{
  "encoder_arch": "gmlp",
  "model": "waveform VQ-VAE",
  "dataset": "two synthetic voices taking turns or overlapping, over music, noise or silence",
  "train_examples": 26041,
  "input": "waveform_16khz",
  "bottleneck": "vq",
  "encoder_norm": "rmsnorm",
  "encoder_mlp_ratio": 2.67,
  "encoder_wave_strides": [5, 2, 2, 2, 2, 2],
  "encoder_subsampling": 2,
  "encoder_layers": 12,
  "encoder_width": 256,
  "loss": "mse",
  "latent_channels": 64,
  "decoder_norm": "layernorm",
  "decoder_activation": "relu",
  "decoder_widths": [24, 48, 96, 192, 192, 192],
  "decoder_blocks_per_level": 1,
  "decoder_block": "basic",
  "decoder_attention": false,
  "decoder_upsampling": "nearest_conv",
  "codebook_size": 512,
  "residual_init": "scaled_by_depth",
  "optimizer": "adam_atan2",
  "learning_rate": 0.0021,
  "beta1": 0.9,
  "beta2": 0.95,
  "max_steps": 6500,
  "batch_size": 192,
  "epochs": 47.9,
  "lr_schedule": "cosine",
  "final_lr_fraction": 0,
  "warmup_steps": 320,
  "weight_decay": 0.1
}
Rows from block 11 of the encoder of a small waveform VQ-VAE, named by matrix and row number. Rows with one number belong to one neuron. Each number is 500 + 40 x the weight over its row's rms, rounded and kept within 0 to 999. All counts start at 0. Numbers have three digits each.
After each neuron's rows are labels from the 100 clips, of 14976, where the neuron reaches its largest size: "responds to" is what is common among them; "peak on" is the class under the peak. Only what is clearly more common there than usual is listed. The data: two synthetic voices taking turns or overlapping, over music, noise or silence.
# u: gMLP up (value half) (encoder.blocks.11.mixer.u.weight, 336x256), inputs 0-255
# v: gMLP up (gate half) (encoder.blocks.11.mixer.v.weight, 336x256), inputs 0-255
# out: gMLP down (encoder.blocks.11.mixer.out.weight, 256x336, transposed), outputs 0-255

u.41:377494499458442564466563490504582457545506536533489533486491416557473514470550495486469472539503489515510479548495503483507572486556508438462518523499500569491505511459483506465512476490505513440485537455533473547495507434456495501540528444504498479512484497492491491550499440494492531484544471493525453556524457493464552524471473542504465489521483454446527522457522518573426486521564474476460623501565463568484538506504503459494550508461427455570476514498578417511415659509484509483473492473580487479482433539483514565478463472511492466512465472491478403483491515511506547507522521489584451505511569524468485431488483459557478508483485497439470517506521497628543513502477522460508501539483559606491477466568526482500489508526459572515539568497472491506499491609493455
v.41:493555472479543537448511456456496447588459474421500485441455452497492523476439504447407565522522487522555503564529546619565502493483493490503513585546539522480521478544554442440523508485543472557493515487524448508573522449548480553541486412423501482506502513503459549500475463551452512505491499547461532535524498487492560582475480421494457526530522544476536540493521540513500479499515530494509543509572490503511502500491565498511567498501404485538489480443455456462512555570572481465518498534524474491485537512565474457386549516619506492468485526510472418503492575495546523539477511538490482497443466472413493407480461525502470522550527510494475574536490472567523505503527446469510557478462549539438505476529460523499488460511474540484473478586438481534464443521457505
out.41:541468540513539470540462519480394533463524460506477556557532537466510472576461496559535479447475450431460532467460466528486466542487556537533444470546459460476470472462435532484565535554462505535535549532460446466463534536534547519482465533535436468454465459546542479463551555480545484492463576445526460464461534531457459528537524517541489562462521530530416481542522462460542511559459541515503462466544532467547493494545588536522464522542537544445457482541477539483520461526564569484511526477465478505454501462505500461479447536466539383467552508462542539457472428492456459510540411478461543487545514513538466534518547527456536465505464555541461461470551463458468462541493521538459478462547463458511541517457464469443456594449508479461519562436542554460475552458521532
responds to: clipping
peak on: two voices

u.99:499557519555490519515632509463489477501532546534515450486480521552465489479509464457529442567457565530513475501588508482481532490496462454464556522543554538497489513505539508537545491471503522517457487496426547473499493443486462477447465456545519513536538566421425471502450505490455515524498418500516485522460494477510603493437510510396516485517519456543521493471522486517514556466528475533551537479502486514458485528498496561503577481471524464534509488427468472490445550440502461533472478506558449501514451468516475493506555478488446499563501508510455414472478502476558593491436528474516432440511510525446537480451469484496461554542529512430476520507485475531548544410541463528571528511486554566527475457603533465486501463538539513483549545528372514560436460610495474
v.99:481577501503491479496533553508467529531497511522466497528448469465537491479525496440488483589516545502544434563568503528497510498479489509493543555524477530502508459525497527513474450506530512513444550481454466540524481464490455460468463458497572538561497545384399516481423444502443554524501485521497588472489473519490598510471472530384519470445501506508587538504531478479451530503513475496503568443462500540477493496445556489494521458471492480590478488475531456513501540469460466526528479492615497480511444495506491493544467427553440502492426515512449468488498506488559525486436552547555469458442469519467531523456443446542435539549548433463464560503503454571473516451486451502560517520466540504489415486507502502561538499543529499493525526567462459621539535580531466
out.99:515488487559556536513499508478524447466495480433549562457506531437401477452488505475530492511416523514513532457485463515505432498530507521556554417482537481519442418478499590409473592431478510550574561548484559460473491527437467540440515518518518432495497471502485434438468507491538443518525533538436505493490541586489492589527469458478490508545437519615524440485504481486463508464487469545515490457473590461472457562495388515423486511460523493500492396486447532503442489551506490582596476498469533600499545440533473473512482551461492524487471498497515504472417523480510497505517555511494504424477535522507460537536536525503497504562476468509513493442465492497483501520523473553495500507514481493519485438473449401532527468538488491501518481530506493494490497492494575
responds to: background: everyday noise; crickets
peak on: no speech

u.216:464512463480396546452518495506499505568545551529487486492516385541557528483559536500463502513561522492533440548550553467507572460485511447428507579493495535551565531520480455547509454470576459465432542424529490564556510484510539481498532463456491534504486609489481540529521484493419509495495487504545508533530471435516517418423475471489473514534515507458475514467486488556486472494535511474457577537471445560493521469437533548563540517513407511545528543468518420551531531410529509458494420477547459467531533518480524533465539476554501493489515461498502441519526464487546562482445488528582479515504548479451566433505430461510501553490513501505521517552520529515520504447473475414516482437442547521488496514573545520522503534517496479531429472491502521526539435523551413
v.216:505502441520468491402505532534558483514470484485534473507479477558518430481556415440491545575470552547639452532551489487482529493459451531506522476610474486506506424493516523463486499513507570519557515499415550493555506526522379523483522475561515528550509516505499473424477453441430574505475494500504526500520503511498493548478512478441508442467504527489506461526548538509438545470542483468464559492466521520473546533450498513521494512517485488501515475405496510508559480429469507493470515524534474406548479512506444514550482491515502469481473544529461525507473521481473484517481520568528487490518446532459516430594538527518478574503501502450493543493483425505537575520590451471497546527505513496497465478556500474480554502536370501454505607595442431508507536533485486
out.216:496500507475516509507494492501382572491537495536466578586570505501572506531484516527506531482500480447505497500491504563518497515478530513505399496504488492511495497491445500538495501616493490497493528499488379499496558499507508503537490504511445498495496479512519509506530513497512543464501650459512489520473493502491491494509565617479430514486568493480371500502506500488498488538488482484482491495576492498512525459514566513556497539490507524442485507500527509507548492504560522470474504438492434452472459492476532488445434497489511349502533495491513512488505371524484494486506466546495513535509575492507489500514521504451506491470495603504489491499556498494493459503483615510491503511535488488486503550481502500467503656418550513486502582374512607496511522492551503
responds to: music
peak on: no speech

u.100:397502536504463575453539507490569473528525492461503538503520433496487487450519505480481505488532542511504459538550520519528529520489532514442494520490558557517524495523571514454484522584497485530519558477509522550513499378512521527534498539507488541493529492502503520520499425493426518531541516507506523577541443520494511567498454522475384438492488482425518492548546479577412474517542507498511612523572449475458523523463513429509559508473430487553480501458537438525469616529475474450518500459553463501547437472487499529470462537517506491504490507486531409472505518519524478513508484551566499514513515492498517439522424437528525497522495494522486530471479477653516495484502473459491525542484586561477513487561434537502487487498459473509500605500428518548480488625497474
v.100:447504487517422548407570491510482470595478517516464480460492429526528507501532471509438527497580496471544480561547528490515563511512497541440501539519489511554530552505525494490499495533459496496500488444496443557574543380554493515540485484495488529531540467492514516474509504515411564497541555504475563528569456537488493530493557520499506402520508480471496524514494511562398501510569486472496582530507470530488552477466528489524561521507423524528489541421557429505530537465526530455453406461580456440522454565450473502483490458594487453472501548510507491516536436569507495461536518549557530542461517475500479444506528461566542517512477500490455560560530474573498485510474443449478535597574583526451535536553500527489481506470496519509470503476461476516466448514540467
out.100:532477541504533499530467511483405521473525470517487568520542526473487489584462529588532507428482466409461514474469480532490476537503542530526475479521449466489482479473416520502562520533470505522521537526479475475471534527522545512486489524527403483462474467553543493471537542483534500496478576394543469474461520525468463512533519491557513572461512535508395490542504475467516505580464584510484470477508518484559509499525586536490469514587530548451467495533487531492493466517563624497505512429472434501416514474501501467474459526479543407459576507459535535459490396496452466515522381497465535497556536512534459526521543517464541474500477542538479467480540492465480453530491499531460489463541470467507565532465467487431438543413498483466509521463545602458489541462526524
responds to: clipping
peak on: two voices

u.185:523508474525488451542495460447484562504525479513477478541473493568391445547490471512509467490506526473502466515524546467558525498567499484477467505549492606510522504585462443507541498526500527529516491559417508441512529486368477476364532502474515486520543558486494488527510519497518440502457442498515527415568558459462490490389498489509589454489509509532499490574488528507546563500521532504457514466497522463509526455530455537520482524565569507479444519506412469560576542414466481491468437462518461527474496544557542506471559457541466451506467470473417488543455510466503555482494520440518482476497507474487496481435504435514521535507528473481526439482573473501476530489523483446554539403477549579459481494556557481501478518526531503595492484487484510510497485454568445
v.185:437516492525443537500603503519431499516480475505505442434477454518420527515495461484509488472563455551506518545489513522522540491503466500478462497437547481493548481577516479445519481515544490523462479494498505559595497407453497511416448462428555510511496472473484513505509494515450459519480454462479634423550536525548474515458528490442513409456580494499465477516479594547576483515557467433477550495493488529530527491486517520579530466549507490529459519480470401531503525453541572473519506496504451487495471550518485436452505519511447462465479526470455487506506602503484522477493557513535449542487506490480511419465521495512475483528547530432501552582485513535492536540494463462560519450479554595448491469508549552489493503493448454510484407486425451522523422531488448
out.185:550438564520533482575409500498458503461520424516489484517521541478526487539427509532534503464496463473452520465430473508508474574486560531524480478496485435499478487443493519498526517566459494526517561528463478464465511536529524501545524518514473479456464450554545496474520543495534518492506589477523477512487507525414410516540517556535490495523514563516480497553495439447475497529422523501496466470584528477535501493526517578519427551531546561423475496559523532504488429516545507493502502511469485487497514461500502455499456516479538501433529499457546581410485462505442438511556467483439594497535525498591454523493594510499544446499478519576478431483520487414462484578486565537414501470576456448500534511437444484466474535477504489416511543482567523414494497425516525
responds to: muffled (low-pass)
peak on: low voice

u.282:519565563531524552464539513476442477472464506496548522446555455540474520522505420465473540467481475504616514530542490543439539450516544497489470487526485514507543470542428505404465519417574539521506521511524449514492500438530577504481563487496543502471527492455457519527461488488467550537562506564529495527475511497522538456444435514460486492482469488481522505472493594570480532458566522502489534500448462457540495548516510427511588487468473507546498532467485476499496521515425481490523482344493540491476456481506511573514426552471525436475504485582479470470468385500522541511481465517579526498428576548437477515583422497523459523553467468489477548478471480544503490494549462464543453513484513503526504531482504477556529511596442452528510531446461511553515472554511496
v.282:451496532547414487469509455539471497585549459465477453561506457506531536525525456521473456502543465447510478557527504524516585488496507464429457512480474487538544541489488474497511487513459530532552522429493413590579525416515459515471524448474515538485526515522512528473536534518422535505552524474517538509561498484495499519497569532540496444487563506460482465541507506524452499545587555463459580523494480531524546471458582491537530525541448474474497576449497408525498525457522560441478419461572464478517506535503461527450485436534513439463538519511502521502524414524478484475488501538570510518482461468487449422420530457511514521475525512478445572562558482534508487484504447471511551551566594550452547523503494530471463476465482458537474523488418427478463415519519435
out.282:568455484513526464545448529495543519448516482496474412520494542461442436520473504531561430454511481452462500468467513459541470545536491513500479476468482486551509484498499535433551505467480482499498619568500563424467520502508525497501518513503473458466425542562537472466532506533472455483473543467486651507472534539446449627478507563536529594566500548611474518565478467469482492519478506498494488522420515467521465498505462596479459556518565530524487504524459490504509450519485487499533534561512561553514566454532533560467519497526545575508527463468487520459509499509450464473591463508537538490540529479570490540497547460498542513496493521554517446499534486449535472546479506515440563452457448485462526465536436495455473459483569429476549518477543513444500544457517490
responds to: second voice: none
peak on: no speech

u.199:545471542514495463506476533473431452503445507461513453445484500488532505561470427498503479484508471498535500502500524491490516535438616497498477484571600467535550563495559532380495500529494502535516551519467507502486471494573540543425513503560547482508545460504486508490381474456467496491487590514461548485549573491459470553523423528446458487474490533527532485562576489472525526441557485529492474500513515458486512541585498477511481516523490522487437512487422513477594491515492464499493547480507529502499451525534432469475453556522522426426479505434555513490483552452462447570553446548512528511429415520508476508443517553496464469565483433550522513491494399509487472521522456527454509444521491480468420481460460497505526518484445435437528521538455465537416469462496515
v.199:490486474523466516416573552512436415529423511523485528446454461467484496441558472437493514555506516526539466509513571546546521465512520445488530557516557501501455444529486488546480448470483493547537476440519503530591508469488435491517452490480548493549501488462479528471429496546492505543474551534502483557561496547496487500507515534439425465489442543509555502557570518512473522460585461517508579532538484531493490527476464494518547523500459501521478487418520455531522579502496474481538537523571463539565470446498425456428466522524482494476474521489465520472515532454581487493458591537532488523400439549400539450479528527510525453495457472455451622501472452579542525516559494497561493508453571517456447515559447548541494501523477469505501481530447424512519533509511526
out.199:520489515460480747496464506502520546497506498540477497520484540515537498476458563496524508479527514507491439467466552511505510479515485436463484519474486451542540501480486492534507491473461501481478513471518501508486505501628495484613571480495507550513477470507518488447500496516483647508519499487502485555545397486540497457573472429508481559522499426447500519505488499460280485505473514476500458536430486536521501494472496512521488509504491502515514502497601490536580467458477492499481468452483468465537522517515514502489521451540504525503505509508537509515506489496497482482469528576524498538503509481532491496494500474507503530494538509541563469525506515463567499502468411468472510546485516487497511511522419518496512468490621557488469410510561535471544494482547487
responds to: music; second voice: none
peak on: no speech

u.83:541488532542509540450531565534526507472431575419515527420448503510569512478492463454511518523510494509537405530508502467522511442466498520462465461517566477430518476504530521439485546568484517583616497480490522535511465511547549551431533473564541480537505556519430536503454441449504459524511517512439477437529533503482522479521468594477440519565478482523519519522606471530459512502537454528550517461541515495475519533518512519510571471508486514551512510443465542425482499548540472440476571519527443518557429502483439467510507533509480452501475535450514521418530514467544497590513481534514528457427582560454463499485515524438472536575447501459469483497459478521564522526503439472480511479493537437494485482459504535512490472549461477485482544533405428547528450498411480
v.83:493500450566477541492509486496483405529454584464499516428426507530445463461485509426476529540516494499584536521504510518436526450469577455489520461557574507509479574545471499461469500537544515572523508511457459520543474507459500571471515492533532508557580502467465501538521467470531447575565448608492533485492450463558511524436449510438529475504452497447521497519525529599550533436477521536529515479581536464458510545494464461530516497529452436502476501468496475505483503517461540438534461443498536564497471515526448505491468546509435539426460567524462537524486493474582499514461570485449545433464503542484442509544497548486521478553474454439485519525448442561496551494557512476536456469461496554526480453481567515543490518549427510549499521546419486499485415522476529
out.83:491487510449465695508481478517457594494537505563473559545563536504534497518436592521532489453528491483470426491445536501523507505522514502497479534434456458556560513466416491600509497504465481458460522501515480508478541500547536469474576527455475521491452456529534479506511520526427615479570499463562534566527472469509483457535515448522512489448519510441472502544444488454414447529466514473479472514459450496538505489469525514518489514518517532489495496484566489553596450455493508482470439386476452463476442532500523484486506475512535472474529462488563526487497430509472480441486503530488499572524419472525506499493527437480523504458551522548492454521524560445468481496463538490486510524538469487501534526470438507475478472468504557445485437476569578477556477462568471
responds to: muffled (low-pass)
peak on: no speech

u.32:471539527471496492437541511475451508553483537529545527448480415519472451500525458465463548467488491490525511522568540525515574467469515487438519525538524549490516528496488425459512467502525466641555510460473528529605490426451501471413456460486475531531563563474428474435515523442493448502465477504469557483553500505514541524452498462465491485509536558515531481516490522526468506479475528478476564475485483557486504505480478515560538532519459469476500534416451502587475541521510453498504512538539511541478521567457520464525473492560510484485519529467483523517496588435522515551478551513501462493457439549380488416471445457510464471544477509477516558570468490564494496443525459460531458446486565570483461483440460501513488521528495498537501565511487462593386476586425499
v.32:461491459502466509410495465538500522543483482490499435449477423570497519511551500467471546480576468500531461547510545507506590454505435417470473583495509526546542495551503474440459521513526487528515492429460445539619508405448480501526475416484513506496557544517483497520497467563457558524543508509482507476565502534519506470494483450507483448580519543460471526520516540601396540494612472500454622532479494545497548500482551529557525531517457489484509546446555435515485570454562546492476446460570434475457482562478481474457511426537504409454489517521510552529517496530510494491502509515557565495473462514483456389487509471518518488518488510470474564579529443534511495513508455450527538526537557510501504522502529529520493501484505537497514498502445478491494461480488449
out.32:485515471462478547468526476537596556531532533543453408523427472533526518464531562497476485505541535479501466525535534445545522469590425461458470542478484526542526523531462478552532462477528463446467507471539483532526510471535441453572504461472490534524513562491514529504516468540475565477529470494546520511527428480541528466470494541517516546501524457454505538480475519536358469510527564464470534536441480539501525463455510480527528505493469479590543528495554467534557526469430449466463465483532505413601604526483551539482566453539466576526510477547464462554529525527527532465472460551549458519521471460480539473460460455564479553478535516475580529535534528526551493460459409475518537533445531528460521512568540532499496456506592534532473416484485496526554496532538475
responds to: background: none; muffled (low-pass)
peak on: deep voice

u.214:423549476529427512493523515497513478534487497521510536499554473547522525509509435490477452533527515480558447550514502488526580489550501498453510512523468527524562517537478521417483503486495481476499530478537515555528507425551499464497530519484501508505482505479502526537456406494450540478507508519504530480545462479477525539457418576483472487517495466444524533522528544546474489475622503465464539509514451482506534504519485400468632465463476506566465539498495425490471570490409469509442518401569493476509408529506504550502456512477488461541489455492483398532522490504520495510536435508575505521494572485452472491556436471495458532515491496452426500516495511550535518510498424419552543502438533551465498413532459555482518534551447501544517548500444500531523469616513393
v.214:440490513542463549494547516489544538567468541492531482471471421559514509485507514489485479507545508466519508577530585500550590463540452470406499498483487586539537501531479548435539470533474517473506514465480461532578506408484509503514562480488478533479538500489487519549512457559372537499567531520447489495478421510496483484470506524496503399536499497446507511548490500599448491469585497488526644523530464531473499509487489402508593455458468499553530515489510443521483547495510496474486472519584498453495458508466491553461478373572495440532504487484450462470503488559527485495527503561546483515511529475506457465518413444551509535564527502472415523537482462585494498501497458482473555530490527541490512499562481545495475512514491471511485533502451487524506477584495473
out.214:533488511562552465530468547456484480433450474461539509466471566436452450496469466458564496511459512528523547444460455545459430531460526553564537434550542459466467459474496555444473558542455538551549543567459515437439468554519480540468460563551546436494445460519495453429461507466542475541475555540471467483450543560474471552546451516466446536502461523566536465542541477459514536484483485540537445456522546431473455536527485530454469467499564515470458473509470547464475453552514467541555537503446556553499530439538459474515442576440490485484461536509541537468456518461488465535540512508475534474490517545532466558546543526457501471542442462530473454449457450460457554533540558554472457479547460457528485449464474447525524504541502446469539550538528472475455557462470543
responds to: clipping
peak on: child-like voice

u.3:546483547524473569531485533518457505497563510470422527512506509534458521509432524526514518469565475448482403567480563501560529522566522488382442559510496516553592558504494416451604445516498465529502502486451471484533477481438519478459521452469488515451557518552535553546555553549511512472505513500508529452566459455431467512468510526577488502539533540485475604551481489521538503515475553442504505529467522570511562471509498531524470529521500530469481557526466452534503487490542538479465455446519483487447524550443539526439531447582515446474552453432511508484510486529490530442516457460496523555526539481550469445447562443523526525505481526566537478555540486478514428519483525471486568449480517469425544535493458551484458542431534522501464434491469571470505494506531443
v.3:496497556487520531452542472466483498505461557497480508493453524521456468472526474445525479497495514426551484498512512471545492498524479512481447415590548597512507557433481529567527531527452546411353421476478539469518468517399556548551503513488516486589513564489502496521540436475500522439455457546495453461469444492466502459526503524521528570523495431533520528438564532491530600483525481502458553471453480497460519477555471480535551555429526492549495517426517505490460498518531475493422517522488498491530546442502587532510518495529462437532481533525453511507482493468598504471481534478528444496454578491497535488520494485510486545449453483418555501524527442563511520471482551544505517495567463481513437478574560505508575518535596512503493524478498513578466501533501493
out.3:537484517550540458534471545460515448461440467438548476461437531469485457440473431478543489527470519531518545468466470549464469526460507544537547460573557469464453459473558546463453533571465539532544545542448532463469457525483408534532449538560537468480471477531497466463459488466536489531475546526437473490458533537459451531526441548472457397502461529540529452532558457472481554461459465540539470460575549455478465543524427499461469475466535510500486461489476540465476461533473442529539535540469532521579520451539463469549452535464489524488483543483532533430454571461463466540526542530481544461497529538537513539554533538486512486561460463531473466466475439460463554533546535545457477494539466463536465444477469462495521447551445462472548605533540427467448546474461541
responds to: second voice: none; quiet level
peak on: no speech

u.260:487457553504435575431493518507543434601478535457453481511550389505525527493510506523421495461535481486521415570563548487522551548465544532452503536501501524554548485508567543442498503512482482493483613434508504569539516445532571535519563508502510450504484475505516527517507383497399540487498507471478463591527487563458483585508477542496439477514515499467506525551531485538434469496558539512502561523554476503523561509439557429503524501524421478595515496470544476533529599503512469455471501479560463468574427511480500508499450582532520505503485488483522428467528495511503502503546471554539489521490467505503543427504479480485507463491529511493467557517502469590561461503493463496470491520501512517434524506526464536487480462500478439478511531478416524524516475583464491
v.260:479508478513439518468549452524471454528545479505458494532530496455548521568493505516477476453534517459476477547540533489513522498538574503500450512453435489565560513532524510441522476501482505499535546466491396557514553423537512476521546436428478529500488515492509519451561482517418528466502515487494573479511488541483518498481556510571526465456543560525474509563489478531436470535494545497529572554522453511511527446419619529519511568568475487497454555512528419594495544456550591472474433498573443508543473544456441474505428478540486453451548481489493518525518474544500479511527487510555516537507427471516442433469533456544571539476501524531450531563606500520483479479521472431531521494554555526433526533509489536504447473442432476520463536464474518496553454513562456
out.260:551475540535535461535460512476393453464532457487498542484554540471429488538463499573537474445472432421434523464464467475493471536537537529525495475510466461485472477461419523434573524447461503543523523533473483467465536535455533514432500537523440481425474468553550481480554572479534459492455481420547477436485560519468469535534523473552549525518490544534432483550485455462551516557474557519499466471495527468554498512536553510486460541546543556488437487543438526480427456518552583496523510454475496551414513471518485474474485531479547447447575485456535540454479457488452458514540437441472535458567523505534445530493535516530556478522475528537474457471522487460477414531487441529463484426530460459513568512468457475422431546493470452462518509453536545468485521461505521
responds to: clipping
peak on: two voices

u.119:454583545517475470433573485504474454592482502441472521456446446528477507489566455461461539498534514553512485575553595547530591505471514478422474584574531527543547482543522444516476483509587507521531508475465483537577506461504476493475470422516509560530552557423463513487483487516515446513530518503424587515517524443533599473483513481504438497473511572538506510458513558545488500483560487473495560499504544578503543454508472512525540469466406468492543530476475459573493568544557509529495466519539523531459527586503493497473528450583485559505472534492513496497494544516541564527493484543533463479511441483458494377479463482457472485506501475432558538509516458524505499415517466464585507487501557541465496509499455520502534498507501511532476505517411461476467493520497483
v.119:453501458531441516482542470520455468514504518497489512462487456532496536487536500470442557506555511516538480534544586508478551461472503434440494532476493487556511506546493458476513443526594503521554531466500424548627494388513485512448479416504524531517506530492447515500495475528489530480532477505440543583505473481530583513494492441490451431501496479489461512482473584557481482506535483479474592554478501544512537432401450478473548506505424430479491494400544410526554563462484540462489455475529498517497526554511534504427453459492497489496517488464488529531553484540563519521508569523467516524460470495389467406475487447520479527471532477443498554542507518597520505500467497462545553540554570510438497538534529529493482485456496506545465499547450490540493431525558483
out.119:467524469452455537465532475541556534547505540523483423510438457553564541439539532490455521523551523504514457544545553469542549472536440452443493557496499540541538547539499454553524445521541469441450487455549528545547490455512435460557489446464505549533527561489497550538514458543452556489537512516507560545534446451533526443451483573512506469550511458436540546458485530543391469494539502473479549547511457553483528476457451468528538486450456489557551545466562447542525540466455425475459463506554543435555557543471537547506557445560469552546500492519455455513550564526524540468466501541546462537498529470470562450484458457555487542484547500465565539548512533538553528468496470454525540535447541539457488492554532555503513481529551543535460467492467460531534491541515454
responds to: muffled (low-pass)
peak on: deep voice

u.186:512467548507541547542477589422508496499455523497518558468534532457506484420515496520543489486418537531516552460482500545441445504502502550563533485446536531479503497475545589558472553489415539486524519511481579487486455565570523537518481543521451444552476505482510458443479506461487497534485529504478442512475459553492480536551496555509468509484451462541554444507515468520459480488535500587575507510506503486471462585509483524491468480442537508513559445437542541443537499556437422575518485511464512503627469433499439478617438527487500560503547561532519495483470471431497481477478518588480474482521487574553555530563477537449512496547439484519568461486469524491504513503476568536486469566503461490568517447550509486535543459487496485528571507499473498452512551458479556
v.186:428562460533508487456553542475510409470509540440537440436502490494517506495551483463513526526447502547593521505526493476433492438462461494515528475543496530515519493522519564456414541520537515518503534508561466508485489497536521567505480543509536492538523531435437489520461490498460590505503565574474484552491531465569572469498497502448498490466461506518552480471529558586442522446559484531507493518451505464489515546490513477481534458463516425592497481435511486485469524511448532505537491446506511535536496522530468566538462545481474534536449565598471464586506469466572500547469516548568497479382505529467487503569411509506480502542525429479454514497468495540553526415587523524515476528470523502533485504531518487602555445528456436501487553578491471555465553526496497
out.186:539488517577553449532481520471480447419489483473521523493509571440461441503483477500567476494458492502489557463474412495481413529490510579596517420515507468483442462485516557462495559494468514583551521628415504417442495540403515538452502585532504396483488468510505449503494510481543426510509506505471476461498565539479477546523499485497505452503501541573499443531513468471558522493475501525514435436521563377501477514544486508491481508510585511473473464515370561461471472538509514511531484516432518546490495439512487466510491557407511494490499508484527525485434494478482473495525498469462531458499506513527471571508533527506507492515448487514452460410495463477446513533510582561478486466534468472520492482461483411505491513504485458469542553504514501487466479476481545
responds to: background: everyday noise
peak on: no speech

u.69:403511509496414529508586488501514445541531569457463535520485420531459509469545498502473427499503553499511449538590557523510522502548516479431462521516510605495522526509538501437500525512494483543495567468497513548589482429523519521489515485516509531539484457462517523554491417534454495505525511492477564505535490474509483567501513550501473455517516511503503502508519465591462488490592515532554607505602494510510512498524487453507594518442433479582520518477489437514450640549523450515495441452558465515525449500496486557498488477532507499495494505484488435499528487493508484515561516511568448475482499515510501456505460490515493495505512530502482565530496421615551488493498499416465527497491554574489494490485432521499502545487491553532480570501428486529478470635507493
v.69:479511477534422486458498472543450466525507481499459481501526411506512544562563502543420513436507508468495526547499554496522572499516506469446470532470465471530547541491542500463531508443508502541553541476518410576550519385529462490460487438442475539484477481508492516411501514523409485489535479492486564523596491495473494553490573497494477445496535498514467450538424535520433482547554565457469552560487462538527528468445561525518496521536416504456473566449498394534530523466550566468490423441548452501511485563491485486462428483533508461484533476498537502526530471508479482491484483528533557542511481458499473391461526483494515501480543489541487525554576484536510462517496458404516543501533532549461501512512508518502484514476500449555463504483452471453476444513569374
out.69:505484518474521527512485496504401600487519493565482574564581509493535504552476586533515561464508466467476498491477499549507493524479553519518428493508473481501497499481403501535527506607490488501506522508487416489492557509526519504493531506513417497503497469537546520490551529504527545473521599419551471527466484513488472467519550515528472516492554505482395515528480491479470479600479494484461484488560502499548542455519567516548472529526515543440486520499533518522524478502555583468475500390482412475463463487471533475421444512495516417490563490478529531471506356520464482490502449535475522527536576505518494509516529503472534479458492568522490482500561515481482502516479545520478506506543482477489538553471484504438485583363558517476490527439528623475496522474569518
responds to: clipping
peak on: two voices

u.59:552527457502498471515484542399487511463513486524546434522481543473465420484486536534552441524469479498481558483479468473424484538506497535539548461447498518461499480496438531515468561457469548510482506562495540464429470538509473547504530525496498457468478497467446443507495517405538479534472455495459488457488516562526520567499484423475570547525415490518541423520470448467524467434477464585535461440481567462514425595559466556426482453494533460556465442521487531482507491528444467599548514559456532551514507451564435468559529521468502528486489524520508510519448511411514507496559539516483449443493484557477536543536508561448446494554502511486555478452416564484438522484493504548489422465495497484561488477507533454529574482544504491468545478583517518462480539476492541
v.59:508542561541512528497534539498559428515479517470512477481425494590528537430504529505466500563479552570536498527494521567459541481456480466450532541490568509482496510503554504523470525575575523505520537466488544459529425468497460519506508498571481516509537572469441520507481510519527521571510506514462483496563446439566455473463425486385446472485494488515548493454590481584491570498515532479533516511504522542435496528462459438600454497426486475487627492464554465444458453464498482454525506543513451462533504491509505504523472487504465583480495559537420403458501529469515540522416524549501485475477469540514525477507460499531466525560496526462563497536530429501543533448492529479525546556517519533502491540475520505536511532591427543528466517553502503486525493589465479
out.59:537433551483518514556462475526487445509521426508472510518499484541505517462464518534487564472535446463456486506487523526534516551490556484477470522479504476517492510453500478476528479572513474476475622495511446511525512472402434485417512452497471512443525501553542534529547558529524473470556581475496505439523498510413422455501530570533507390554529529461466524481500467505452478541458517471462530499603502534532538471552483519534445572465486560452499526521474503527356486498569542465454460487505478445470549480465537476474486461540532436402536500459508533420527500530459465519524485450440562487536518484568413488469570487556552481476522527528521489522535512485536473592518466509428539515555476487466532534456436515468456539481571532474474543475503502451509458484526502
responds to: background: none
peak on: no speech